config.toml
model = "CTC audio transcriber"
dataset = "strings of digits, spoken by a formant synthesiser in many voices"
train_examples = 39062
n_mels = 40
hop_length = 160
input = "log_mel"
spec_augment = false
win_length = 512
tokenizer = "char"
vocab_size = 20
arch = "quartznet"
norm = "batchnorm"
activation = "gelu"
depths = [2, 5, 2]
kernel_size = 25
stem = "single"
widths = [192, 288, 432]
init = "torch_default"
residual_init = "zero_last"
optimizer = "muon"
muon_scale = "original"
lr = 0.019
momentum = 0.95
nesterov = true
orthogonalizer = "newton_schulz_5"
adamw_lr_other_params = 0.0017
grad_clip = 0.5
steps = 5500
batch_size = 256
epochs = 36.0
lr_schedule = "cosine_restarts"
final_lr_fraction = 0
warmup_steps = 550
weight_decay = 0.03
adamw_weight_decay_other_params = 0.01
Rows from block 2, named by matrix and row number. Each number is 50 + 15 x the weight over its row's rms, rounded and kept within 0 to 99. All counts start at 0. After the name is the row's rms in percent of the matrix's.
# short0: shortcut pointwise conv, stride 2 (model.blocks.2.short.0.weight, 288x192x1), inputs 64-127
short0.105 096:21 29 52 50 89 60 50 46 45 46 36 31 34 27 65 42 39 46 69 59 32 49 40 58 32 47 64 59 59 51 39 36 71 26 57 52 45 51 54 54 65 47 59 69 58 72 59 28 34 50 11 30 60 78 32 28 39 38 53 42 45 84 44 33
short0.106 099:38 18 31 27 73 59 51 33 18 81 71 34 64 59 48 40 58 51 69 38 28 24 43 53 51 72 52 85 41 49 43 43 38 46 48 80 63 27 54 62 51 28 57 60 23 75 60 48 55 34 46 48 54 61 69 32 49 47 26 66 64 49 55 54
short0.107 124:74 41 47 36 51 45 50 54 45 32 48 55 80 47 55 00 69 42 00 31 47 32 46 43 44 36 34 47 57 59 36 53 85 45 50 48 49 41 50 58 51 32 39 62 31 24 37 53 55 50 50 41 41 56 37 21 40 34 39 20 56 39 56 55
short0.108 091:41 78 45 59 25 26 54 25 14 27 39 58 29 63 41 30 41 50 47 67 64 25 73 74 52 45 57 57 68 50 22 48 47 38 48 55 35 44 43 38 54 67 54 52 64 42 58 51 61 34 33 72 82 49 51 57 51 20 61 65 61 51 37 43
short0.109 118:64 64 45 57 45 39 50 41 56 71 34 58 44 30 25 69 72 51 22 56 42 60 62 79 38 36 45 56 46 54 69 59 27 47 59 38 41 29 44 41 52 45 35 56 78 35 25 30 63 54 56 51 58 42 43 31 47 59 52 64 56 40 44 47
short0.110 088:45 57 58 34 17 47 50 72 43 35 43 57 62 35 37 40 57 64 73 38 52 58 45 65 43 28 52 67 50 43 37 46 29 35 29 53 24 44 41 50 46 32 59 43 75 40 42 39 36 49 64 57 94 62 36 80 41 44 54 57 41 56 47 42
short0.111 055:48 39 57 41 37 43 35 31 57 78 60 40 38 56 78 41 39 56 41 68 33 32 53 43 58 28 50 50 98 58 42 83 53 63 77 72 52 34 25 42 40 45 51 41 75 48 46 85 27 60 18 29 71 49 39 41 42 29 38 50 45 25 69 43
short0.112 106:56 39 38 38 22 54 58 59 38 65 88 49 59 38 53 31 49 53 66 56 53 35 42 42 38 31 62 58 27 32 50 48 15 49 76 40 62 93 64 41 38 45 53 45 91 01 80 41 35 63 41 34 57 38 22 51 88 51 87 51 68 64 30 65
short0.113 074:43 71 54 31 39 31 39 33 32 62 22 62 43 53 53 38 58 50 59 58 17 39 82 58 20 59 27 39 56 68 90 55 61 71 32 42 61 51 30 59 38 47 68 30 35 31 50 95 38 60 58 45 36 49 56 24 50 60 58 63 50 17 46 55
short0.114 087:27 19 55 48 39 41 19 65 73 49 71 51 33 51 52 72 54 40 79 40 36 48 50 43 32 56 63 67 35 61 66 61 37 34 64 61 24 64 38 42 24 57 18 54 29 78 78 38 39 21 22 99 48 49 39 57 55 46 68 44 53 45 74 63
short0.115 108:30 51 79 48 18 32 77 35 45 48 52 36 68 76 66 56 21 48 40 45 42 57 44 41 31 56 63 52 39 51 36 38 66 42 60 50 47 44 59 41 48 52 77 54 32 19 66 33 21 46 42 50 64 51 35 40 54 42 45 60 33 51 61 36
short0.116 097:21 41 51 34 33 55 43 38 72 59 48 49 31 39 38 55 54 62 37 57 59 33 36 64 66 52 48 66 31 73 63 57 46 71 61 42 29 42 46 59 62 44 38 38 58 68 65 53 11 86 41 56 38 59 75 66 25 44 30 48 59 62 47 40
short0.117 107:95 50 60 43 44 56 55 55 31 55 31 47 69 58 38 61 28 57 76 49 30 62 55 62 55 40 48 40 31 51 66 47 62 70 55 23 32 53 53 20 49 72 24 41 48 26 50 32 50 84 32 63 52 17 49 57 33 63 37 52 41 41 48 32
short0.118 107:68 43 45 21 40 32 63 47 82 44 58 70 40 39 57 49 26 49 22 56 37 45 36 29 65 43 30 36 56 57 62 52 35 37 27 51 47 76 42 44 69 74 34 70 26 40 35 39 66 77 50 60 42 59 48 49 35 66 58 34 45 45 47 58
short0.119 108:85 63 61 42 53 54 36 58 29 58 53 40 37 08 46 42 12 47 43 64 50 43 29 51 67 47 92 08 46 48 48 46 45 41 32 29 47 47 54 52 58 16 37 45 26 46 57 41 46 75 68 41 45 55 74 35 61 30 70 36 63 46 67 52
short0.120 121:45 65 54 41 42 41 59 54 32 47 66 41 35 61 42 63 34 33 14 65 41 41 39 54 56 71 48 36 67 55 59 20 63 41 66 48 38 39 24 72 57 49 56 45 36 51 84 42 54 71 59 41 42 63 55 59 70 65 42 35 14 23 39 58
short0.121 121:48 61 65 76 41 47 77 48 64 66 65 63 87 48 64 26 19 43 63 43 32 18 54 62 49 52 55 59 47 56 68 47 87 56 59 51 41 38 75 51 44 47 87 65 64 35 45 53 58 40 45 41 40 59 48 64 56 57 18 54 66 49 66 44
short0.122 121:40 25 60 55 48 56 41 21 60 42 72 57 42 35 26 32 52 48 39 57 40 07 27 63 42 42 45 45 51 59 42 68 47 32 52 42 56 68 20 48 39 17 30 42 50 74 90 36 74 30 44 37 61 54 22 37 49 41 19 35 60 39 36 85
short0.123 094:17 08 45 40 90 73 51 15 44 80 49 15 41 35 60 28 62 47 47 32 59 73 41 36 34 32 47 39 35 44 65 45 63 51 32 40 69 46 64 38 30 63 40 45 65 61 50 63 26 45 62 22 27 63 47 52 46 71 69 75 44 25 62 30
short0.124 077:55 44 53 59 41 52 36 17 34 36 36 69 62 59 44 51 72 29 32 44 33 36 53 59 41 32 34 44 34 51 50 45 64 48 61 54 00 57 39 50 70 66 52 42 46 64 64 73 35 63 55 69 66 35 62 41 45 54 45 40 41 43 26 61
short0.125 114:77 59 41 34 24 64 54 48 44 58 53 52 44 57 44 70 31 70 38 50 36 36 58 50 57 33 32 56 33 42 18 33 62 56 43 31 35 65 62 48 57 52 47 66 26 35 29 30 36 38 59 58 80 40 74 31 58 61 43 77 28 19 44 61
short0.126 100:40 38 46 46 37 14 65 33 78 54 40 30 58 80 36 39 30 59 42 54 31 25 36 50 63 35 54 26 44 64 28 59 63 54 36 18 56 71 55 54 44 32 65 42 57 15 30 38 38 41 38 44 60 56 56 53 54 50 49 37 17 59 30 29
short0.127 060:41 43 58 50 46 16 48 46 37 28 44 69 65 62 51 39 37 41 27 49 83 72 27 26 22 16 47 64 65 27 27 59 58 61 58 37 76 58 54 39 54 64 48 55 43 63 55 47 50 62 74 32 58 42 42 45 30 49 35 50 32 41 48 39
short0.128 105:63 42 60 40 63 49 32 38 46 48 39 53 92 62 48 17 42 45 68 39 41 99 70 45 50 51 45 59 54 45 58 40 45 57 71 40 43 62 54 41 62 75 47 74 04 39 48 53 48 58 68 64 26 55 64 46 01 30 09 60 43 36 49 67
short0.129 098:50 54 59 63 40 43 60 55 82 37 33 78 88 75 62 43 59 65 61 18 50 61 25 28 54 41 63 19 67 68 42 39 68 46 54 39 07 42 35 51 51 42 57 74 51 71 36 48 48 37 31 58 54 33 54 50 60 44 46 51 58 45 36 67
short0.130 090:54 52 57 28 63 49 57 25 68 78 42 36 58 59 73 41 54 44 26 44 53 81 69 51 28 36 49 47 46 70 62 33 49 47 70 71 62 37 64 25 63 50 52 44 34 73 51 59 59 47 86 44 51 65 85 38 46 49 32 70 58 70 63 24
short0.131 076:47 57 23 24 78 39 74 44 49 18 54 49 48 53 48 51 39 37 58 53 26 43 57 46 18 88 71 64 47 89 50 77 42 46 41 41 51 53 41 54 57 57 47 84 53 47 52 49 37 54 45 35 42 61 51 41 34 48 54 27 59 57 40 60
short0.132 090:32 38 41 30 30 41 58 33 36 28 42 57 67 44 20 45 06 37 48 60 49 62 41 43 48 45 38 38 75 28 67 69 33 40 48 57 33 41 42 37 52 59 36 51 53 41 78 46 26 59 44 61 44 21 43 41 37 12 13 55 38 64 52 38
short0.133 114:41 52 69 61 49 48 52 34 44 49 55 58 49 52 58 54 31 52 60 25 62 64 37 66 34 62 53 30 41 44 44 49 44 70 54 36 67 56 36 59 57 47 63 61 61 60 09 61 61 60 57 41 61 85 50 34 65 78 35 38 33 33 48 62
short0.134 089:28 88 36 35 40 13 68 35 32 46 54 40 56 41 43 39 20 69 47 39 34 42 62 49 36 65 50 30 38 09 52 45 38 39 23 55 67 54 74 55 19 41 35 47 26 44 62 88 29 36 38 56 68 52 39 33 80 45 75 27 38 46 60 70
short0.135 068:29 60 49 45 67 49 33 33 51 52 72 42 42 49 59 25 41 27 39 61 67 59 63 57 32 57 43 42 60 32 84 68 44 50 36 43 52 53 64 65 35 66 39 26 43 49 41 17 58 18 36 54 43 52 31 49 44 40 57 40 24 61 38 51
short0.136 112:44 51 47 49 72 43 62 43 86 23 64 64 48 27 30 32 38 50 34 55 42 78 53 46 58 30 53 53 53 63 60 42 69 55 67 49 56 21 27 24 77 47 35 24 50 00 63 48 38 80 30 75 48 56 31 53 65 56 46 52 28 43 64 18
short0.137 081:48 49 50 58 49 70 43 39 45 47 50 46 68 81 31 52 31 31 41 44 22 64 54 31 61 51 56 39 54 33 55 43 46 53 55 42 48 34 54 22 78 40 41 66 43 42 37 36 52 39 33 41 72 27 77 24 50 60 36 51 45 54 41 28
short0.138 109:61 51 62 43 71 37 38 58 36 71 49 65 42 55 67 53 46 57 50 49 45 45 50 42 62 63 49 46 41 60 38 53 77 60 47 12 33 39 25 54 59 24 59 19 66 39 39 38 35 19 49 58 37 71 45 30 52 49 32 44 65 43 39 80
short0.139 096:39 49 44 71 68 40 45 53 29 60 39 69 50 51 45 51 80 38 75 58 65 34 66 58 23 75 36 28 31 52 61 69 14 51 43 45 52 40 74 56 50 48 40 60 37 53 42 26 65 28 54 49 10 58 45 59 03 53 48 43 58 65 58 33
short0.140 117:40 46 36 45 40 50 60 11 79 47 33 64 23 68 62 48 72 56 51 37 46 57 51 40 46 69 50 65 48 54 48 51 37 72 57 40 48 25 57 55 58 28 51 57 69 09 55 29 51 50 38 54 38 51 09 67 51 41 15 34 45 51 50 47
short0.141 105:54 20 32 45 31 51 68 54 49 57 49 58 51 72 76 51 30 36 68 38 35 32 60 24 31 41 43 65 43 31 47 47 57 75 78 20 30 27 62 39 58 38 59 59 43 60 74 51 48 66 80 54 31 38 20 41 40 59 42 47 29 48 57 44
short0.142 103:71 69 50 59 37 39 63 55 43 58 50 44 35 48 41 48 57 67 54 69 66 58 25 84 47 46 49 18 48 33 37 48 35 64 44 53 67 63 50 48 37 31 46 37 40 34 43 80 60 64 48 57 22 47 67 04 70 34 66 47 44 52 40 79
short0.143 091:72 46 46 36 33 64 56 45 41 47 55 23 23 26 31 18 57 40 52 33 27 59 22 37 53 46 57 63 35 27 54 34 49 63 74 54 43 51 73 44 37 44 51 57 59 39 39 44 60 48 42 57 34 37 63 48 19 39 58 34 59 62 37 38
short0.144 086:44 18 42 49 64 38 60 37 33 59 46 17 38 48 61 51 51 47 39 37 32 28 53 50 38 51 27 67 57 43 66 38 39 59 38 80 50 89 89 74 55 50 25 76 61 64 36 29 45 47 39 45 55 84 67 53 45 61 56 20 53 52 47 46
short0.145 105:99 51 36 51 48 45 74 81 30 51 60 43 41 29 36 63 68 46 43 41 35 51 49 11 75 57 70 44 29 43 48 35 53 79 46 49 48 35 33 59 60 20 73 57 53 26 53 51 63 27 44 45 23 64 49 44 41 59 85 35 52 43 51 58
short0.146 108:50 44 53 60 60 42 37 62 63 51 43 51 39 74 45 69 68 46 49 79 26 41 51 15 55 17 45 43 27 52 36 45 40 41 67 42 50 37 31 51 77 23 49 71 60 37 67 42 58 40 31 32 59 55 52 51 32 39 78 67 63 43 78 55
short0.147 053:39 49 40 38 52 34 78 59 52 41 50 85 42 53 54 46 42 55 49 62 62 53 83 48 68 60 51 51 47 77 70 31 39 72 68 62 39 44 42 26 38 37 48 36 62 50 54 45 43 48 26 55 55 50 56 44 50 43 58 31 52 40 51 35
short0.148 094:48 54 30 34 53 46 43 53 64 37 87 47 39 42 74 23 29 61 64 32 39 47 37 38 40 45 67 48 25 68 51 33 75 47 46 38 42 71 50 14 43 49 47 45 27 32 48 24 81 48 39 46 35 42 56 41 15 53 64 76 50 48 46 61
short0.149 117:47 37 35 62 62 51 36 36 49 54 25 52 65 52 26 80 45 35 45 52 66 63 46 15 24 39 31 32 54 45 31 42 68 74 40 32 41 32 47 59 73 68 65 54 57 17 31 22 56 20 33 54 87 78 46 54 28 24 64 40 15 39 46 65
short0.150 078:70 45 36 27 39 35 70 46 51 47 53 55 76 47 38 44 66 35 55 40 26 46 51 26 58 56 55 57 49 38 73 47 55 25 51 18 53 39 50 22 39 48 64 49 39 51 70 72 45 30 17 57 58 27 47 46 22 51 34 59 72 56 54 28
short0.151 115:58 51 46 36 43 29 51 67 56 29 31 32 36 30 46 47 50 61 35 29 52 39 41 57 45 70 46 49 50 33 59 39 50 48 37 51 28 36 60 58 66 56 62 26 27 86 72 62 36 62 72 56 39 64 30 40 37 44 60 43 28 31 51 64
short0.152 107:36 57 38 99 65 30 66 61 37 64 41 66 31 42 52 38 53 26 34 51 53 43 65 66 24 18 48 51 61 59 19 55 55 51 54 46 59 49 37 30 31 37 50 42 38 61 45 66 50 60 38 16 59 61 57 57 59 45 52 42 35 89 63 58
short0.153 101:89 47 47 63 60 43 37 59 56 73 65 73 61 41 67 60 46 27 47 50 35 17 64 63 41 30 47 83 51 46 50 46 44 54 66 00 37 46 41 32 44 56 42 52 53 20 38 36 68 37 56 52 27 52 84 80 44 50 44 44 43 55 50 79
short0.154 110:51 19 54 33 32 40 72 35 26 40 53 41 51 79 26 36 75 53 40 73 42 66 80 85 74 39 52 47 44 61 44 42 41 43 56 30 61 55 26 44 29 25 36 18 66 52 44 48 39 41 39 40 49 67 41 39 41 60 47 34 47 48 60 53
short0.155 092:57 52 46 48 42 35 50 14 34 47 26 42 67 68 54 41 51 58 84 50 52 41 36 44 54 25 50 40 38 48 37 19 55 32 51 29 73 46 48 24 52 53 00 39 57 53 38 70 54 48 86 47 32 63 61 43 53 49 60 32 27 32 56 69
short0.156 097:43 62 36 53 64 31 44 50 60 64 26 68 48 52 76 71 29 39 58 69 50 59 75 54 43 32 52 43 70 56 47 42 38 82 25 36 56 55 40 70 67 52 51 69 45 52 52 40 49 46 63 51 45 47 54 80 44 39 61 26 50 53 60 60
short0.157 086:37 56 67 70 21 62 55 29 54 52 67 47 74 43 16 83 58 68 31 36 78 37 63 48 75 66 40 46 60 29 53 54 57 80 53 38 27 49 55 53 54 40 33 41 71 48 34 54 55 50 48 43 70 18 46 51 17 81 83 50 64 45 49 38
short0.158 089:54 69 33 41 38 38 78 47 42 58 49 38 36 78 60 73 54 43 53 57 38 41 41 31 54 48 76 48 54 30 34 39 43 34 38 33 00 62 45 49 52 34 49 72 50 50 40 35 54 45 71 63 39 58 59 47 27 26 40 37 48 23 51 44
short0.159 112:39 48 54 59 31 40 36 33 48 60 37 51 35 99 90 54 51 56 46 14 51 12 67 44 49 34 47 50 50 39 37 44 38 44 49 58 57 37 57 48 57 30 48 47 31 66 99 44 55 54 22 54 41 36 41 54 72 40 25 39 53 39 60 05
short0.160 121:72 65 40 37 38 13 52 56 60 56 38 47 19 73 56 66 30 64 63 73 44 70 47 19 39 34 50 19 53 51 51 37 63 72 55 30 46 60 76 72 56 43 72 48 60 50 75 45 46 53 66 25 61 32 36 36 53 44 33 46 25 28 54 70
short0.161 099:67 68 50 53 57 39 58 56 58 42 36 33 36 25 76 44 41 69 66 61 39 32 39 59 30 60 62 43 36 54 47 27 50 62 55 48 53 43 54 72 63 46 60 54 51 59 48 48 56 45 64 67 43 68 33 55 29 51 77 51 37 41 60 52
short0.162 095:63 49 66 48 47 14 57 40 55 60 73 53 54 45 38 45 59 44 61 29 81 54 69 31 63 63 62 47 47 35 56 60 21 20 46 53 91 46 39 66 73 35 27 47 49 51 45 54 59 37 49 37 36 62 48 06 29 76 55 45 60 33 49 53
short0.163 072:49 56 57 44 68 51 62 62 37 54 32 45 76 53 42 53 30 69 40 40 57 28 12 63 51 64 46 55 12 39 72 38 58 43 50 63 27 22 36 50 60 55 50 54 48 66 54 43 61 41 22 39 26 80 46 54 65 60 42 33 80 30 49 42
short0.164 122:51 60 42 44 74 62 78 45 81 47 55 38 31 55 60 41 53 44 99 66 28 12 14 55 36 41 53 47 53 49 50 42 66 45 56 80 47 46 80 41 51 46 34 36 55 39 37 39 60 59 40 31 31 49 67 51 35 35 22 33 46 45 74 77
short0.165 053:50 40 58 11 47 31 58 66 62 30 49 41 53 49 61 38 38 57 46 57 50 45 44 46 47 59 57 55 11 65 35 64 48 52 60 44 66 44 50 61 27 61 65 49 57 56 46 44 89 49 18 33 46 58 52 37 61 45 42 61 48 23 31 44
short0.166 124:43 64 42 50 54 44 55 56 48 45 59 41 31 42 52 25 59 51 60 58 50 07 59 29 39 57 59 42 23 43 44 51 52 58 51 66 50 37 13 39 53 47 37 31 27 09 71 48 63 51 46 53 36 70 29 37 04 51 34 42 62 37 46 48
short0.167 064:37 63 57 61 76 31 53 69 32 48 41 84 66 44 23 51 32 59 38 57 47 25 63 46 58 40 53 34 41 52 53 68 40 40 52 33 49 64 16 66 60 41 39 65 49 38 65 77 44 52 69 65 46 44 56 70 57 30 66 64 60 59 57 41
short0.168 104:51 50 54 58 86 24 42 20 34 41 68 52 27 54 72 51 81 60 67 19 45 40 54 39 37 51 42 39 64 26 66 46 39 61 42 42 37 64 89 65 48 39 68 45 34 00 37 27 55 24 40 32 53 54 39 49 16 34 48 39 61 49 72 65
short0.169 101:51 50 67 57 79 54 47 42 25 48 62 77 51 44 54 22 14 45 40 56 58 86 45 55 55 65 51 52 48 68 41 58 50 34 95 24 50 41 30 49 60 28 34 77 38 60 34 62 71 64 41 73 84 68 60 26 52 46 30 45 40 73 56 60
short0.170 108:48 27 56 37 47 48 52 36 97 24 40 47 35 53 40 83 55 51 45 42 49 41 38 44 61 63 38 48 54 50 40 56 46 76 54 41 61 74 58 15 49 34 65 44 40 32 41 35 59 40 51 46 27 75 81 57 47 40 64 69 35 25 62 50
short0.171 096:13 34 32 46 73 36 51 46 56 47 51 52 00 59 54 45 31 47 27 57 64 36 21 38 30 30 32 76 53 41 44 51 49 61 72 43 73 85 27 60 33 37 64 69 21 44 44 55 51 14 30 43 52 56 35 40 45 66 55 51 53 63 56 48
short0.172 081:60 36 60 46 53 38 56 45 29 69 63 54 58 39 46 29 48 32 49 48 21 51 64 32 35 25 41 32 65 55 35 34 72 47 44 59 62 51 51 57 41 43 51 28 93 31 38 36 60 57 49 46 50 53 24 83 35 40 60 43 40 41 54 54
short0.173 117:77 30 48 60 43 51 38 36 53 34 57 35 34 69 63 52 32 40 49 59 50 35 32 62 51 33 44 67 24 48 46 60 61 50 55 59 35 41 23 85 51 27 48 74 44 66 44 70 38 34 47 19 52 51 36 25 30 38 36 44 46 46 29 50
short0.174 098:29 54 53 60 39 44 71 48 63 62 56 64 09 25 83 12 65 50 71 37 37 45 66 57 37 58 39 40 46 72 34 44 52 52 71 28 35 47 53 32 51 32 43 69 56 39 61 41 60 27 35 36 47 28 22 47 58 58 60 35 68 58 46 66
short0.175 115:47 52 28 35 31 71 53 51 36 84 38 62 40 36 48 77 90 64 56 45 49 42 39 49 67 42 52 47 41 49 48 36 40 48 41 39 33 42 37 56 54 55 39 36 59 06 64 20 64 19 31 61 49 46 60 43 06 28 56 40 42 28 47 62
short0.176 085:41 65 60 58 31 43 67 42 29 60 48 73 72 31 51 65 50 72 75 56 54 42 54 45 42 41 38 70 61 38 37 51 69 84 83 27 67 51 59 49 50 37 40 69 42 72 81 39 49 59 46 44 27 80 79 55 74 43 35 31 28 65 54 32
short0.177 108:70 80 54 46 64 26 30 34 53 26 28 65 54 97 37 57 57 50 59 36 42 54 54 61 46 72 38 62 59 55 64 47 41 36 58 40 29 43 19 18 48 63 54 60 32 31 45 23 64 63 50 39 43 57 31 35 51 43 37 50 48 39 50 49
short0.178 094:60 51 54 43 27 53 45 68 44 80 23 61 52 35 56 30 41 68 41 50 20 39 45 41 56 22 59 35 62 65 69 07 36 57 42 53 25 58 46 51 45 45 41 56 30 34 81 39 17 54 42 40 44 53 50 68 48 53 44 62 43 37 34 52
short0.179 112:48 31 66 24 57 73 31 52 18 55 37 35 27 44 35 48 56 39 61 56 49 39 60 48 55 30 55 40 33 62 60 53 51 60 43 66 48 25 76 63 68 32 49 44 67 65 32 22 49 86 60 44 42 44 51 42 36 30 07 08 51 42 70 42
short0.180 108:52 67 44 47 41 28 69 54 57 30 82 18 37 25 55 13 29 38 57 32 50 32 67 33 49 54 39 66 58 38 29 48 65 48 55 65 23 66 49 66 39 20 52 36 01 63 42 43 63 33 57 54 72 62 66 42 44 35 49 22 71 35 62 98
short0.181 069:39 46 36 20 50 50 37 43 50 37 52 59 38 48 38 39 38 52 34 49 51 32 65 47 37 44 47 58 38 51 97 66 83 37 35 49 55 41 19 11 71 61 50 41 45 42 50 54 52 67 39 53 65 61 74 47 34 31 24 52 43 35 31 47
short0.182 105:40 43 44 75 37 43 46 54 75 37 50 69 51 56 54 33 25 58 59 80 60 53 39 17 35 48 48 50 57 56 42 49 55 40 52 56 33 19 42 47 73 29 50 24 10 51 39 67 65 46 52 67 40 56 85 42 47 14 45 17 47 59 46 64
short0.183 063:35 68 54 13 47 22 53 49 29 54 58 64 39 78 62 46 55 32 45 34 48 40 72 15 38 50 77 38 43 59 49 68 50 33 43 30 45 28 52 40 52 44 55 64 60 43 21 30 44 75 42 30 42 64 75 63 40 08 39 27 27 72 64 60
short0.184 107:42 67 43 47 33 51 67 58 43 52 42 50 21 44 51 50 09 68 57 75 56 05 78 59 64 29 42 59 17 40 51 39 37 36 61 59 47 56 51 40 59 67 44 41 18 36 75 59 41 60 40 48 34 70 29 25 26 36 40 80 53 61 24 48
short0.185 093:41 41 39 29 44 68 57 54 69 61 55 42 51 61 63 65 50 43 47 56 49 27 91 36 40 53 54 37 25 37 66 39 59 23 55 58 34 73 31 33 54 51 59 38 37 52 57 35 50 50 40 62 50 47 61 37 61 84 41 34 30 27 76 42
short0.186 082:52 21 44 59 80 46 39 68 35 49 51 35 46 48 42 46 86 72 38 17 73 33 61 24 58 68 34 61 42 38 45 65 43 51 37 29 53 59 49 74 34 45 50 31 39 78 49 38 42 52 67 83 00 53 55 45 21 56 48 54 60 34 58 60
short0.187 117:52 68 67 37 58 40 59 32 57 56 19 35 27 82 68 46 75 37 68 60 58 53 52 35 50 45 56 60 45 30 71 02 08 37 41 37 59 65 29 52 71 25 37 53 53 56 23 46 48 48 61 37 63 44 26 48 44 84 41 52 49 37 59 66
short0.188 113:28 42 55 47 53 44 75 83 54 34 53 47 31 48 60 88 46 61 71 43 69 45 33 53 80 48 54 66 56 63 55 28 35 59 59 38 44 34 28 41 71 58 38 44 46 20 56 32 43 17 46 45 42 38 32 53 73 38 71 60 54 64 37 56
short0.189 104:50 53 49 52 60 50 46 63 37 67 67 54 57 28 43 21 26 28 59 53 56 60 29 63 55 47 40 70 61 56 57 32 41 45 55 27 40 43 43 18 44 20 39 44 42 51 76 62 28 91 61 38 36 82 60 51 45 43 54 61 18 30 46 62
short0.190 062:36 38 42 31 52 75 48 35 51 51 55 39 69 68 62 32 68 45 21 53 20 59 55 39 51 44 58 39 48 45 54 25 36 41 22 38 43 56 45 78 31 42 51 36 48 56 41 34 54 71 41 57 74 23 51 48 61 45 49 53 40 38 53 82
short0.191 087:17 73 48 69 46 35 34 37 53 46 26 63 61 13 44 63 33 78 60 77 58 63 61 44 47 50 42 58 70 61 63 42 35 68 49 42 40 56 43 55 83 59 61 52 35 42 31 21 72 50 40 40 60 30 56 58 46 18 48 76 66 14 54 56
short0.192 121:44 45 45 61 11 41 63 57 26 77 43 53 11 39 68 54 23 49 52 75 54 36 48 70 40 49 32 37 31 48 49 16 44 65 66 44 49 69 59 36 50 35 61 54 57 50 99 52 48 22 57 47 46 70 46 26 28 39 32 60 46 46 71 39
short0.193 126:29 37 45 43 55 41 52 46 61 66 51 64 39 71 82 38 31 35 07 31 49 58 54 48 44 40 59 44 62 57 53 52 54 13 54 24 47 64 45 37 70 42 69 36 74 63 28 57 56 54 53 55 49 48 46 53 27 36 34 61 54 44 55 50
short0.194 117:60 30 47 54 28 45 45 17 75 63 49 64 69 57 36 65 44 71 66 49 36 48 56 04 44 50 61 19 46 52 56 37 64 34 54 64 38 25 68 50 60 55 49 10 29 55 54 58 44 78 60 47 21 53 93 37 47 30 43 39 60 56 50 21
short0.195 056:59 57 26 37 61 24 73 53 39 46 56 28 48 56 52 59 36 27 45 43 31 57 71 56 46 72 71 41 48 80 59 64 46 39 46 54 33 36 41 25 37 30 65 52 61 59 57 35 57 61 60 38 43 56 52 43 50 47 56 23 55 41 50 42
short0.196 075:34 84 33 39 33 47 49 56 67 48 48 79 41 91 38 53 35 72 76 31 39 51 80 81 45 50 56 53 45 57 59 53 45 26 46 51 57 61 37 42 29 68 41 34 61 76 41 61 13 37 57 41 78 50 24 58 57 43 42 56 43 55 36 49
short0.197 091:88 34 28 50 24 35 42 43 59 67 59 43 54 60 50 57 45 38 67 21 56 27 42 38 66 63 33 27 78 37 70 69 54 39 28 59 49 50 32 44 53 25 33 66 50 65 58 27 47 27 60 53 20 34 25 66 38 53 66 55 56 45 69 61
short0.198 106:71 74 69 43 45 36 31 59 49 39 85 52 39 47 37 46 25 50 47 64 49 51 46 45 43 52 44 58 43 48 58 62 29 67 39 50 33 59 25 52 47 30 15 54 72 41 23 38 62 49 57 33 50 83 90 45 69 56 40 60 65 58 46 73
short0.199 134:52 29 53 28 30 41 58 53 14 60 66 37 48 43 48 44 43 42 36 63 66 59 43 24 37 49 53 43 38 43 78 17 56 53 50 32 65 63 42 48 54 28 57 41 24 52 41 37 53 43 74 28 45 75 45 64 42 00 50 46 63 49 26 84
short0.200 100:47 61 38 49 66 48 38 69 39 33 27 66 32 56 43 48 69 56 82 07 52 48 57 20 39 53 44 42 53 34 46 48 34 53 63 30 29 80 38 69 45 50 55 47 52 47 37 38 43 50 15 41 59 52 52 37 54 92 41 43 40 58 72 64
short0.201 102:73 41 50 43 39 36 71 36 59 54 42 51 60 55 54 14 55 35 66 19 47 40 91 43 42 44 60 29 25 29 39 29 65 60 48 43 44 62 45 74 38 51 62 25 31 71 50 45 40 09 65 36 64 57 32 48 49 41 49 51 39 46 57 63
short0.202 075:28 47 57 38 58 44 54 45 66 65 62 52 41 30 58 62 66 57 30 78 59 43 22 66 35 33 55 23 66 47 33 32 65 60 36 47 53 35 67 90 73 51 37 43 42 50 62 31 73 73 86 38 36 47 56 62 74 50 50 40 28 64 61 24
short0.203 102:46 45 41 55 52 41 44 33 39 44 50 41 24 41 58 56 58 51 28 34 51 55 55 55 33 46 51 35 14 44 51 51 33 76 43 38 49 56 54 55 48 72 35 58 66 72 46 36 21 47 43 59 30 51 45 55 67 48 34 41 35 69 62 62
short0.204 128:47 54 50 37 34 53 84 23 41 66 70 32 23 72 44 51 37 32 55 45 38 06 40 25 44 79 52 42 47 50 28 53 53 53 20 19 47 35 53 41 41 45 84 34 49 50 67 41 31 02 29 43 53 74 25 41 41 39 55 21 55 31 57 64
short0.205 112:31 76 36 05 55 44 36 20 58 53 47 57 46 67 47 53 37 38 46 46 40 43 26 41 64 39 60 12 65 70 53 67 30 55 55 37 33 62 64 39 60 37 15 48 45 42 48 39 26 71 59 44 35 50 56 40 35 15 45 49 44 46 44 52
short0.206 111:57 44 42 60 63 43 65 51 70 43 37 44 00 36 72 41 67 52 23 71 64 60 62 41 43 54 46 67 22 34 37 45 50 29 50 49 62 53 08 32 67 46 72 34 37 89 40 63 38 66 54 52 49 66 44 55 39 34 49 49 46 50 54 70
short0.207 087:50 30 38 38 64 66 60 29 56 50 11 39 48 45 58 66 48 33 42 58 54 64 33 58 57 75 38 50 72 45 66 56 68 62 79 61 44 69 79 52 38 71 46 43 28 28 74 32 47 33 29 61 48 45 33 48 54 59 63 31 06 42 38 23